{"encoder_norm": "batchnorm", "text_encoder_layers": 6, "text_encoder_activation": "relu", "text_encoder_bias": "none"}
Rows from block 3 of the text encoder of a small contrastive image-text model, named by matrix and row number. Rows with one number within an expert belong to one neuron, the router's apart. Each number is 50 + 12 x the weight over its row's rms, rounded and kept within 0 to 99. All counts start at 0.
Before each expert's rows are labels from the 100 texts, of 14848, where the router gives the expert most weight on average: "fires on" is the input token at the peak. Only what is clearly more common there than usual is listed. The data: views of escape-time and Newton fractals. In brackets: how many of the 100.
# router: slot weights (text_encoder.blocks.3.mlp.router.weight, 64x192, trained with AdamW), inputs 96-191
# up: expert up (text_encoder.blocks.3.mlp.up, 32x48x192), inputs 96-191
# down: expert down (text_encoder.blocks.3.mlp.down, 32x192x48, transposed), outputs 96-191

# expert 4
fires on: "roots" (100)
router.8:49 48 32 45 72 45 38 72 54 60 66 56 43 42 46 50 43 41 56 32 31 45 45 54 64 65 51 48 53 49 32 20 69 57 69 63 52 51 52 55 51 57 59 40 60 70 48 45 61 36 66 34 58 57 71 52 39 43 65 55 47 54 61 59 39 55 71 50 77 56 54 54 39 40 46 36 63 54 35 52 51 51 34 52 69 65 32 51 41 54 63 47 60 35 55 68
router.9:42 47 49 43 55 34 34 55 34 56 53 48 59 56 43 62 49 53 42 41 41 45 61 41 64 54 68 41 43 41 57 20 63 23 64 53 53 38 50 49 31 49 78 63 75 72 71 69 78 31 64 46 50 43 63 53 54 61 73 56 49 58 44 40 66 52 40 60 50 33 48 70 37 47 50 45 47 53 35 52 53 50 43 43 55 46 29 46 67 63 52 48 64 57 67 38
up.6:43 77 42 60 62 44 58 42 42 77 44 52 57 15 59 51 51 52 48 62 38 48 89 41 67 46 46 49 45 54 57 56 49 64 67 59 50 67 39 68 27 52 44 60 65 43 66 45 57 57 48 35 45 62 62 64 54 74 47 40 54 51 48 52 46 38 58 54 42 52 60 49 65 57 32 62 58 54 52 63 28 52 41 25 43 55 52 56 48 55 70 53 58 57 41 72
down.6:48 33 68 60 50 47 37 52 72 44 64 51 52 67 51 53 60 55 42 40 52 45 47 41 29 58 54 54 62 40 24 52 49 38 48 35 63 36 61 61 78 41 60 35 51 60 45 52 60 26 49 39 62 32 45 54 59 37 60 47 57 38 51 49 49 58 59 44 45 45 19 37 40 49 69 41 44 57 54 26 53 73 35 50 53 59 56 37 61 52 37 34 50 30 44 46
up.7:34 42 46 61 47 65 52 39 44 55 34 40 34 32 60 64 58 42 43 40 38 69 52 44 35 55 43 53 25 52 22 59 59 45 43 50 62 61 44 47 34 68 40 35 65 41 72 47 55 25 53 56 47 43 57 65 51 32 32 48 48 43 72 44 55 59 73 29 50 30 28 65 36 39 44 57 67 33 33 36 50 36 50 33 27 58 63 71 55 36 45 56 45 54 60 54
down.7:54 50 37 57 51 31 37 56 65 44 61 52 58 48 39 64 52 66 32 54 41 52 43 33 62 45 56 61 36 67 45 32 46 41 67 45 68 62 40 38 65 32 74 51 60 53 42 31 33 58 46 44 65 47 61 39 46 51 51 55 51 28 23 50 60 42 43 68 48 54 53 36 54 52 54 57 37 49 72 61 34 58 42 49 47 49 52 42 53 50 59 48 65 53 48 43
up.8:50 51 54 36 34 31 50 37 42 73 38 14 55 30 56 54 52 47 59 45 49 54 52 17 58 62 56 27 44 39 57 61 35 55 40 57 47 24 27 45 50 48 47 42 51 54 48 33 55 40 57 74 50 44 41 48 56 59 72 43 44 45 52 34 70 70 39 65 30 37 37 51 56 49 56 49 40 72 73 57 58 47 58 44 59 50 41 42 33 69 60 56 60 53 07 57
down.8:59 49 37 39 62 50 70 51 39 56 59 58 69 48 50 63 38 51 55 38 47 64 44 74 35 56 46 53 46 54 47 59 33 41 73 58 46 49 31 57 40 54 54 44 53 29 33 41 54 61 52 54 51 37 54 63 46 53 44 41 36 33 19 38 38 68 56 49 33 74 43 49 76 62 40 55 18 42 31 74 34 55 35 47 65 73 69 48 43 43 37 47 44 41 52 71

# expert 16
fires on: "colours" (100)
router.32:57 45 45 34 48 73 40 68 63 51 49 42 61 36 69 30 48 47 33 57 56 51 38 33 43 38 63 55 50 50 35 36 55 49 43 46 30 70 46 32 60 67 55 33 50 57 50 45 77 42 59 38 35 44 48 67 57 49 46 48 52 44 37 46 37 66 47 33 48 33 34 31 29 44 31 38 50 72 63 29 73 54 42 56 44 54 62 60 67 36 64 50 48 61 46 61
router.33:44 62 66 51 71 65 59 62 49 61 52 56 29 47 59 42 40 43 36 60 48 30 39 61 47 68 53 38 67 59 47 38 64 48 58 56 35 64 34 25 39 75 70 57 48 52 62 70 49 35 43 28 28 40 73 66 60 30 46 36 52 48 66 61 57 44 68 64 63 67 55 35 44 51 39 36 49 62 38 25 48 44 31 39 38 50 36 66 65 40 69 46 43 45 53 51
up.13:65 30 56 48 58 32 39 46 44 46 49 30 61 74 53 75 56 47 52 55 34 47 53 38 18 49 35 33 50 61 49 48 72 40 54 54 43 50 29 64 40 53 47 61 62 59 45 47 41 51 26 36 64 55 76 75 19 52 32 40 64 48 45 47 42 60 64 61 33 40 53 55 40 65 35 72 60 54 43 62 41 57 10 34 40 50 39 43 38 46 67 44 60 51 68 54
down.13:71 51 45 42 75 56 51 48 47 54 45 38 38 42 66 42 30 32 45 48 56 50 25 70 33 45 71 42 43 69 41 36 49 42 53 56 58 71 51 63 58 72 48 53 53 37 48 68 43 59 38 36 26 63 33 32 39 45 62 50 65 76 47 58 18 51 51 44 26 43 40 46 73 50 56 58 53 38 40 51 55 55 42 52 56 21 45 52 48 57 60 35 57 57 50 37
up.14:44 74 48 56 44 59 47 47 54 61 42 64 61 21 76 40 58 37 57 41 45 46 41 58 37 66 35 60 42 67 67 59 58 60 44 45 41 56 54 71 57 56 60 42 52 47 53 56 52 44 58 49 32 69 44 53 46 21 35 55 50 63 62 23 49 48 45 29 36 61 45 65 41 38 46 56 71 60 44 33 51 56 45 37 52 43 58 69 45 53 57 50 25 65 51 41
down.14:57 54 29 58 58 61 38 25 52 54 62 30 54 61 39 42 53 61 40 36 59 41 43 53 47 50 82 33 50 49 32 45 34 54 40 69 57 63 40 36 38 68 60 48 64 64 52 28 53 45 52 69 64 37 26 44 60 46 52 62 38 45 49 56 62 46 49 50 63 42 38 69 74 53 59 38 30 46 44 64 82 46 77 60 57 56 58 59 50 39 47 15 53 32 48 57
up.15:43 47 28 58 79 49 67 47 39 41 50 47 57 49 44 63 47 70 58 61 31 57 54 65 57 55 40 63 60 52 77 55 44 33 56 55 47 59 68 70 61 62 64 50 41 32 53 49 44 57 51 83 63 56 41 53 42 58 35 51 41 54 56 39 70 53 52 66 55 72 63 35 50 75 77 76 48 59 60 49 46 77 43 46 48 50 60 57 38 46 67 47 43 51 42 49
down.15:55 50 57 60 61 63 52 62 57 59 58 46 59 48 61 46 48 44 41 43 72 54 33 69 57 40 72 52 42 43 33 40 56 46 59 53 64 61 46 65 71 46 49 49 49 34 62 48 38 61 51 46 47 35 55 40 37 50 61 47 65 66 63 53 45 58 64 34 22 57 60 51 79 45 35 38 43 54 48 57 44 64 50 53 34 31 56 65 38 59 51 57 51 28 42 70

# expert 20
fires on: "colours" (100)
router.40:40 50 38 47 69 68 32 45 45 46 68 44 53 44 51 40 70 44 29 35 48 45 39 42 41 39 57 39 50 62 45 39 64 40 45 48 44 59 58 58 44 63 73 36 66 66 52 56 52 63 52 45 49 52 48 58 64 33 48 38 54 35 49 66 68 66 65 35 66 29 35 45 48 52 42 53 44 37 55 38 67 39 41 77 59 58 31 56 65 43 61 46 41 31 38 45
router.41:55 60 42 51 71 67 29 59 62 49 55 59 49 42 43 62 56 45 46 48 54 52 54 42 42 63 65 45 66 59 66 50 54 53 59 53 37 73 33 46 31 39 58 49 68 55 66 75 61 60 42 45 30 38 57 47 46 60 69 60 70 65 68 52 51 59 67 37 51 50 40 72 40 62 49 39 50 54 33 42 54 40 61 65 64 46 24 47 48 59 56 33 63 61 56 52
up.0:70 50 34 37 39 44 49 35 32 51 57 40 49 38 42 64 66 38 54 48 47 57 50 54 51 45 46 49 45 43 68 38 44 61 52 34 65 70 65 44 48 51 71 61 64 38 66 50 69 37 58 69 41 51 45 65 38 35 54 44 64 69 65 48 45 56 59 37 48 40 45 54 47 49 53 67 49 70 34 55 42 56 54 24 43 41 57 60 56 58 72 42 35 53 45 35
down.0:50 44 44 66 38 49 28 40 37 49 38 19 56 66 80 56 59 41 30 41 53 44 37 33 33 57 64 57 39 54 67 49 38 35 47 47 67 34 44 50 48 43 43 48 48 66 65 60 55 50 50 29 44 42 59 35 61 54 55 67 42 59 42 45 31 39 26 54 67 50 57 55 56 77 53 50 29 50 61 55 61 47 37 49 47 59 53 42 37 37 43 73 49 34 67 54
up.1:39 47 73 56 34 64 49 54 35 38 29 32 38 47 40 61 66 79 47 55 56 35 51 49 40 38 46 46 57 50 61 40 59 53 47 53 49 24 40 49 27 55 38 44 38 45 56 56 39 31 48 57 53 57 71 55 40 72 44 44 70 49 53 65 44 30 37 50 37 47 51 44 56 41 47 52 63 46 62 57 37 48 57 50 36 47 50 48 50 54 51 59 47 76 45 50
down.1:57 32 24 45 75 70 58 57 77 27 58 47 64 43 84 33 43 41 37 58 41 34 63 45 76 55 53 71 42 40 60 64 59 40 34 53 43 54 39 51 53 49 56 27 26 56 36 50 60 51 61 43 39 48 38 52 47 43 56 57 48 58 50 60 47 50 49 36 36 35 53 48 39 51 53 45 57 38 39 22 77 47 58 39 60 53 45 43 49 53 43 41 47 38 52 44
up.2:51 69 51 50 54 57 51 67 53 55 57 59 60 37 59 37 54 37 49 42 67 41 58 34 25 50 39 37 47 48 55 41 46 62 33 52 66 65 46 53 61 38 59 51 64 50 40 66 51 38 45 39 36 37 48 62 62 26 21 48 52 61 57 33 45 40 67 33 43 50 42 56 64 40 51 51 56 64 44 51 34 56 54 32 56 45 32 48 67 42 68 18 56 49 40 50
down.2:41 55 57 57 55 69 39 57 70 37 32 16 41 59 39 46 37 43 38 52 30 73 34 50 53 44 60 56 53 54 47 54 49 52 49 51 64 58 51 39 49 49 47 65 65 65 41 33 56 49 47 31 56 44 38 37 53 60 56 41 39 55 42 66 52 47 53 59 50 36 55 43 26 48 56 38 30 24 35 45 53 37 43 35 52 60 44 48 43 32 52 70 52 41 54 64

# expert 27
fires on: "," (100)
router.54:30 37 70 43 57 67 46 44 62 40 58 54 53 43 63 37 43 27 53 47 47 56 52 36 64 48 56 46 68 36 30 59 73 48 54 67 28 47 37 33 36 48 74 58 69 43 38 58 67 44 70 63 40 62 43 73 69 61 55 38 67 41 58 50 41 48 52 47 67 35 32 52 55 71 41 48 56 53 49 37 69 54 27 64 62 49 36 47 63 44 43 44 61 46 41 55
router.55:50 61 69 28 69 64 32 50 62 57 68 39 41 55 55 41 67 23 32 47 70 37 52 39 60 43 59 47 70 35 37 58 69 41 65 39 29 60 23 59 41 36 62 65 65 43 64 51 62 47 57 62 61 47 46 52 46 59 56 36 70 55 55 55 37 50 56 37 64 35 52 51 53 51 48 42 65 40 53 44 60 36 38 46 39 28 58 47 63 51 40 37 66 49 42 39
up.13:40 64 52 30 47 44 45 46 65 53 50 52 63 17 42 32 37 36 62 42 54 52 58 73 65 43 67 52 56 31 33 61 47 54 51 49 50 42 40 47 69 45 43 51 33 54 31 51 63 64 46 36 51 38 38 50 66 43 55 46 46 46 40 80 41 41 42 62 65 68 43 67 71 56 65 49 46 50 47 59 44 40 56 62 59 39 40 50 43 62 27 34 58 37 47 63
down.13:55 55 62 65 61 49 44 59 47 55 54 31 45 52 52 45 71 47 33 48 40 55 52 21 33 60 31 39 37 55 54 29 46 47 65 68 45 84 50 46 61 61 50 71 61 52 52 46 49 71 35 52 55 70 62 63 25 18 58 50 49 56 41 44 45 63 67 37 53 39 52 42 36 37 38 51 57 37 38 27 55 71 34 67 47 55 51 67 46 37 68 65 29 73 64 42
up.14:71 47 22 52 52 62 53 38 29 30 51 55 31 67 46 65 57 65 61 54 41 33 41 54 37 33 57 28 48 52 58 46 63 61 46 42 53 40 59 44 44 78 54 42 49 31 54 55 32 40 57 51 56 55 39 40 37 60 36 53 56 53 50 38 48 37 39 60 31 44 49 56 17 43 20 64 41 33 59 54 50 57 52 49 34 61 50 49 36 68 51 52 54 39 57 47
down.14:58 68 50 68 41 51 44 44 51 43 47 49 60 38 55 40 42 53 52 24 51 53 34 62 70 51 78 39 34 45 46 37 31 42 57 79 54 58 56 56 67 49 64 30 45 62 62 45 52 65 17 32 60 43 42 63 48 44 81 59 69 48 52 58 82 54 59 32 60 52 52 47 52 51 46 42 35 47 59 60 42 61 43 54 55 52 39 32 66 48 42 45 63 62 60 53
up.15:43 57 48 53 49 47 48 58 70 70 64 37 68 58 56 32 54 39 43 58 66 70 65 32 54 40 33 44 62 52 43 42 47 51 53 46 36 60 71 46 53 48 36 63 61 71 61 42 72 64 44 52 50 67 48 54 46 41 58 39 36 38 45 45 43 69 60 43 40 42 32 42 42 45 46 49 62 58 42 30 48 27 42 48 46 50 59 66 75 37 54 63 51 51 65 57
down.15:75 44 49 65 47 56 29 62 48 36 49 61 57 62 62 55 50 53 53 38 41 47 45 51 47 44 64 57 49 60 44 59 39 48 29 74 55 60 38 42 62 58 61 64 20 31 41 61 60 40 41 47 46 62 52 48 30 63 41 40 63 62 36 60 68 48 42 47 60 49 40 63 39 72 73 42 29 57 44 66 35 56 33 37 49 54 41 35 53 47 45 64 55 47 38 39